{
  "model": "autoregressive pixel model",
  "dataset": "cartoon faces",
  "train_examples": 101725,
  "image_size": 16,
  "horizontal_flip": false,
  "levels_per_channel": 4,
  "vocab_size": 65,
  "arch": "transformer_decoder",
  "width": 192,
  "layers": 10,
  "norm": "rmsnorm",
  "norm_position": "pre",
  "hidden_act": "gelu",
  "mlp_ratio": 6,
  "head_dim": 64,
  "fused_qkv": true,
  "bias": "all",
  "qk_norm": false,
  "parallel_block": false,
  "inner_norm": false,
  "positions": "sincos",
  "tie_word_embeddings": true,
  "init": "torch_default",
  "residual_init": "none",
  "optimizer": "soap",
  "beta2": 0.95,
  "learning_rate": 0.0029,
  "beta1": 0.95,
  "shampoo_beta": 0.95,
  "eps": 1e-08,
  "precondition_frequency": 32,
  "max_precond_dim": 512,
  "one_sided": false,
  "adamw_lr_other_params": 0.0015,
  "max_grad_norm": 1.0,
  "max_steps": 6500,
  "batch_size": 64,
  "epochs": 4.1,
  "lr_schedule": "wsd",
  "decay_fraction": 0.4,
  "final_lr_fraction": 0.05,
  "warmup_steps": 130,
  "weight_decay": 0.05,
  "adamw_weight_decay_other_params": 0
}
Rows from block 3 of a small autoregressive pixel model, named by matrix and row number. Rows with one number belong to one neuron. Each number is 500 + 25 x the weight over its row's rms, rounded and kept within 0 to 999. All counts start at 0. Numbers have three digits each.
After each neuron's rows are labels from the 100 images, of 14976, where the neuron reaches its highest value: "top examples" is what is common among them. Only what is clearly more common there than usual is listed. The data: cartoon faces.
# fc1: MLP up (model.blocks.3.mlp.fc1.weight, 1152x192), inputs 0-191
# fc2: MLP down (model.blocks.3.mlp.fc2.weight, 192x1152, transposed), outputs 0-191

fc1.591:479500533451496525484495517511502515481437502463480485497484571474456499492490445491494505498443498481495503506544538507547499500492513473509490517500506562490519505522520502521508471477505476484500511496521467479515493480479511472573507472525509537552545495525498477460509511490498527485517498498517473469494517514502525523483501521484483492463497483503498513553474528491513515487544533501494516536511528540457490505504474506492495496504488475468531478518465510483529503501506466479522505440454441503573526536527527502530498484500484478528445474489467506485493502479480494511
fc2.591:546455526513501517528515460520508502482518490474515475517512517537490499466549535454504495490502526486481514488462480521476503490477477531513512530497461481516484504449497521515468501545496469497521535559515528523492538510526479488514520490475551468476522495482493557496510519450524510518507513528499488494500532487486513543501485486494493487475460513481467492507500515494509547464471547518502507478446519479547536486456478467512527487529476484445491521545511490482530492458470529536480490496510521506474536507511530516489500462450528500484518484491547507508509528504458543487
top examples: blue face; sunglasses; yellow hair

fc1.585:529439501482498529501458487472449505511523540488462494467523506500504502468501501494515478507517507457470506526509502513452504520506496530473485537478497503436458515486534473510440487491489513506567481535512505487562482461523494494523521510525488473445502499514519520486534482538525520524521521490515503508509483506482474502454519502530471514520517526505508493518495509474565531480525499507513478521512483486481539482507518526528489501525533526462480522474510559515499497493473499503535525488505492476541537515546476501448511492556528516517483462517512496516449508537521497500
fc2.585:537478494481510511525493539528504493510520541450511533482492545544519541471478518494524517512492500538524451452487523543496500514521524489486521489516514499463473486505498509472542508493519488519498476481483458488477567485542543519487530480472487511507500517547509529538502516503518536501488541537428474474512513478507490506514496529464459471483472459501492467507481471546513487507506525509500524461531509503482502495522489464503532498507499470569497545507477491470530488513494500484535475503485507479501500526517543441491532475505476463494530493479508500517499540517482541517
top examples: crown

fc1.757:471491493533427511509499474515475487498488470495503508515494483450519490473541542466487516478526528506513499480489473492534497476542494531483491441482463517501497501488469556510493489483523499460508520483498463529497552513502463493497535498501499459486536454502496513501497453548526528519496510527534469508547498512528511526508480492463509516492475528506523504487497544505488421465485506467494457512524469471488496557500514464523491487494537486485484467459449513504487481501526461513486501492476516507524522522501504487498495527519472456500491526460477490473549487499477467542
fc2.757:506499511488485475478589469530507474543503511472477529527467527534527506565530491512472498526527549461499506510560477479492463541493477549508519485433487495522503477493506487491485513497480474476515472511496495491484549505501524488537463529518476460492492517526533527493516497490471499501498509534458522501497466478501451497530481475486482450494469485522445512514483510491515458488488487492503528469500467463488522456507481476524549505539487472535491519501497499508474503506517495453504528499499511475498531512503465487508482497504508516499551507527538483451504486478491464513
top examples: crown

fc1.317:473484460508520471556472503498501526479503492548515514483543482493547526469471516505531502542472500518508489501477524520526517517535538508496476510482455528524480478474532494503550521445438493518528473589506517539473511490493475497479494498506508462481513474546496520499475496493491524522489458513537491539473457514485523504503507494464456482524489542519468508506483493501430517453519483511509455498447526468470473496510478505495485508506498501506480488513527511496547472502540503487457519523542508494485487526471488498500510510523480492504499503521506476510509518493441512516
fc2.317:503466478486520474526454536515479526459497508490509514512503494505562497528506534502545496481504492463464467522469521506486555517526468467483526525457526486459514512550492508498509527472513524510487488485495494501548495515495514498492486498482464523493477479526479518526535511523506488518466478491540492511448463528459512517537483498550454481537485523490512533467503495500494471471503511530453514531511525496486496452502501530509512517500508517499521527468467506506465512455501515498465492506543515469442511486453494503550531469545490518555550483505498520505466530523493517505
top examples: blue face

fc1.462:490511483495476480497484514491472492490501474479477491515485498490512496540494530527474529536485472489499492489510497512473543551470481524456487524497504526455513467470495437519490497517470499479503543486503504508540489494497539476490481488533506474459512492545531506450509513476543521493487519474565539511487495478509484498500507526481500509549482482485451520541497501513519504539466501485467496535509513493497506501519516504522510547517477511507541500446508510453479488550483463513505518535470464533550499496538464561501486523507534458478517487509465532540454506523450491489
fc2.462:454529509487485492517496495493459515464553515466537515466519477510460492496492503443507494554469477520493477499519532507506509524489485436502493474522468439496475505530477525477548506530499559469505490498499482469492492512507522564527497530506566502504485469523526527459496512498498533484468493526491500491549520501470510540517503551491506454474502466505486505526478519516487503483508488528504483510513491492523501476510480453509508542504500465465506512503487482427497473523518533522521484457499548500506506487500505479527503488499496532449504543528498541504475492489470524489
top examples: blue face

fc1.323:494518485531502513514485527493523450520483526481529468469511484504460481479487524479472507495491488471525494497462549457552503503503531468529482510491486565513483456507496502482496493494481475528528507415492524498467490505505440484464470498517489486468471515502531507471501496508494522508491506504504506438468498504518510480471513482545528517538502473477471538454557501488537543519523490464483495581467509532520505499511497492504487500522471495458533510530479507523508533488506510510451490496481517463476525510488473531491519515512509462489512475466490452511479470524490482488
fc2.323:486519471505544519450490503556474528511436488489494475453481509520516532482480439486524527506493529456461502503483473491472471486513488469528491484453509519508479486483514509471467481483518500497497492560486503445493514504522538493505501491461531510528527494484524473471517477490464516512485488531471510443516556540529499479471483492483493491488465527520493518524494485526504484519501474561501500505472503468481491500438514476507531482525510496537498515497480485465508469454532492445505526504504487489530515540459501507504470490465482501500476503546528479517510478496462522538
top examples: crown

fc1.119:558518484478465501534520522498502533465500516504469488536518436517522485503512513517507502515508503530497510513494493496482529496511485488543501474486534487519485432483539536538511532512506509491542529488502513525520536493518523471519476565523510439511497516540474487481494494522480540492506531503489517473502500488512473496496510470511496502540477499512537536538528522515539450521521493507507473510496455513514450494498476513458510500509468499525547447494501517478474470489492461513493525543461540512523497513503507524512492515498528490464463494542478551536515461521465466540
fc2.119:458485504454509498514543507463512501509527498496484502522493504499522504516552531527492463467487431544461538501521500544487502499454513510534499509538497508476490440483486501576527508512517502499526472485487476484517482503517506555500520507484495458504488506505500532538498507534505506488481473483511538548458474511482514500480541573504454474495505534536515463485493514484496525502506471508485485553482497471515532497530487472512493475473511502474494460474496500458518520550522484516505455472479498484514509521490490516502479520489485543481483535500527544494545499513453479484
top examples: crown

fc1.601:494491499509480524507488518475477544512565504533500526490506474522521510533498531530494469502519489482500537459496515493486484452488526473456500499536477492467529505514487462500498519515466498483493524522503502501494474451525455489518567476549504518466537503504527487523480519521511489497522563507473468503505514464471496503497543465504514487520525473471511518503493490458552512512499509491494524454452509537522536494546512500512543564540492500550544512528522534457504492490507527493509519502478501491512509499536517516486519474530466508505486484482457500541484489544485472452
fc2.601:489459500511517474506477480537499516480472515445493501455466529512523524531498492457458501482459519481532513456500481548534468508500554434511536469550491477508471515517528526501477518482481495506484492517505519501482517505441542527525463501471479491501523543501469478507484508500544491504514462517539482467505512500494490492478557477515515521502541483499478505486499490475476500457522449476486501475496489484525560465514513501522517482503500519482484528514514470498498502475502479460526515468457441506495514495511483485492506539495496448510484514517513517523540537448465510491
top examples: crown; white hair

fc1.191:481509476491504524493478488425504486500516500498528509505542526535500513470489489488524542498499503460483524557503535498508498500495480416509480539505518509523479458493480475503500526505497540483483529482441490476486483469490456507474444532546503512513488492481508515503480511493509471525492493470567460512512536504507486499512488471512529522435555491488497497488505547481493506442510492505483472548484513485510519471499530495521502539486511487540524484499484557480489479502538484477532503507457493531501494514509481499500498507493483526479450491493502547483463448472524517499
fc2.191:489505491499492504458445468449497451517477516469531553496470457501463500504514518521516486468494461521528485483509480522511507471474512537501456494517490501507512500486511535536499500465467502506545463490510505522485531531540508481533511513527458497474493550487463485506495534493508508512527487478465495513497474483487508501495528518482506496498456479500524448513469483504551561499489514479524459508540486522497505518504502522474478464496524515459497496552541485505508474457505471504489492542540431491515481515484472529511525452540489527480522515498537469493541515507460526504
top examples: blue face

fc1.201:508494460505486524525476529498475506476522480480518496530497480518481526539470535544501494531473460516505472452501526489474574526487515493492491484468505503496499508501496487526501516524486515450502549495490500554500547511504510508485478511525509505475497530551453510444552532524486493499506483478487535514551512451495547511442514515529497528508503549512513523569502489519563506556479478462492472569491500510521510504501485475489474497505508503495527467492491518516480481496487509523466515491464495494507520499518488486489502499518475471492494484524521450470477459520495514478
fc2.201:449450503467499472499495522485511524490525483479506516526491509459503511480514467491463517479474508493507535469512514516531530505538496467505545450510535510513519468521493494483489479463522482487486472536454520541492485521555493529489473488471507468468531521516477505524508518502491462499498508508540491473462529536530483496488506503474490495492473500532497489526457488528512455457431487498482447514472539497480535508495516485526514516533514499469467508510513533480495424480478475540530500484488486520522513517529515484512454491508518561503507453523513514524511453457503485498
top examples: crown; spiky hair

fc1.3:502519503502520498473514490482511522521496465457529515525533472466490491479494505521483521507516470485516543498500511454471518459519499507464500487496540492503486449481499483508498488450517545506459500488499496501471503457518485496508478536519508466507499523465459452556490459509469542516495524515520514532467522540489487481465521532531501513490504492478545476488539481466523506451487507532532490518478464439519534542563461472508516493486482523484513489529539510498536506488504500503510501517532484516436467538508507514508516517512521504461535510518554480499513456471512472521
fc2.3:456521465491485549511460510529489529486546494511431541504515518546459472517526519498496475528543514509515499517524504528484519451488512505450510518481465511513502525498466521485526465496500556460528505462527494517503492489558502503467486513533544501477471500521523535497507516496504510477456483526523489538502489483503492471547498519505490507498497461473530515504516515504507476506501524528505482464526519487472487509491531499469500490492491500492495485462439505474509510519461504541522466457501489491488511552498548533492492556519499464530544457530499490505487548465510497523
top examples: blue face; surprised

fc1.579:499456470511475495497486506476492484537534466458469524438491520507533478522497516499507495520504532491491523485476506529479483529480498527453512509488477497515507504505444493452551481494533518502528539489525496520501476477505456479489550502492504505478486483481481531501483511516478537491510520534493480486506491462462470481472514478576508520513484522492499433457498492452503509505493517503490493488530474483487498474503557505547457516492493493496475518499499521455577522517498503482492476480480480513502509491460520506519506491469511475519494567485491533469502462462469520556
fc2.579:497505500494447512479550502496490462533533486517510511537533491505491563436485467513500497500522467502502508532540486549532529496520474469499458482494519516471505538553538493497483525498489460502484502485456486512512514477464475484531450514482475509504538490484547468533502461525494525505517488461467495490487476504475537483516481473513468500529521476503479507500542492580475507500503485526529496518493508530485471533495477497497493456490528500476485504518497484496426480504519518530520505514488503496497479447561475459526520507513501517508467481489487521470466513499505537484
top examples: blue face

fc1.125:517528488506523468554525475489515484507523480485503449496481476498487513500507474511498485461460507505479556507457502444528491473507539481557520459501519489513524518469468494485550514531492544505521486519490490482482469447554510511477461500491528525516483504486459507478521497467468528544488489515485492510536485492468486506528518468516520470482542502528485488537538526512515471531477499491515492497484469463488473507476477556521510498519520478552484459488487463479491465487492527494476526520505539485521460469495517530533499503483512517545483492505490473545475496470533465466
fc2.125:490531512481501531456471536504523503478494486509479496504479488563470518548514491477502490498500473471512488499436501508479486488508506520467465520486476456504506465454471509548499549539478473489498553458479449513497501544503535514551500512475495514477531482439516524479517505470500464534495542499522472554469474521539476494456494506490474520533496487525503505510472480488502506478522502531509484476531470523505489490514499513461488486510491541495484530509491483486466483527480524485512452508526540533483464522457482498534480492528518455521495527478495520462514457476512491491
top examples: orange face; surprised

fc1.496:510519482467517518518472462497492528475494515489490459518472482524463522517489513547489488502519522525523481473506549493500555513481504464513524475499561485509497481489552499575517487504499480479491543507495486529505528505519493501472467528515537488468493510527560532429531504514531546478503507465537534520505476463460496508442489497534497500517483537523490497511499505523526521503492514529521501533494472513505496539531505466510539490528499516485513486518549499460499519521498501474475499536483521512543462488518515528492449504485470481459480497553499505507548493505484518506
fc2.496:500476533492497517546479507490518515479558486511507497536468499545499462500480473535453478516494503455493514502476488470526521499510506453573520493480545483500464484492522530506508518485484517464506497534460498495544450499511460585511539553494507469458495477524502507502515493503503550458482464485522486507544509505485492499516512558529482496501525504515477513498489468494478520496483480475539502529521497489493520531531460471540531524510507512487518491551488516495481449478510482538519467525495511524526501533485493514479510498522469520501495484477487545515552495510481513507
top examples: crown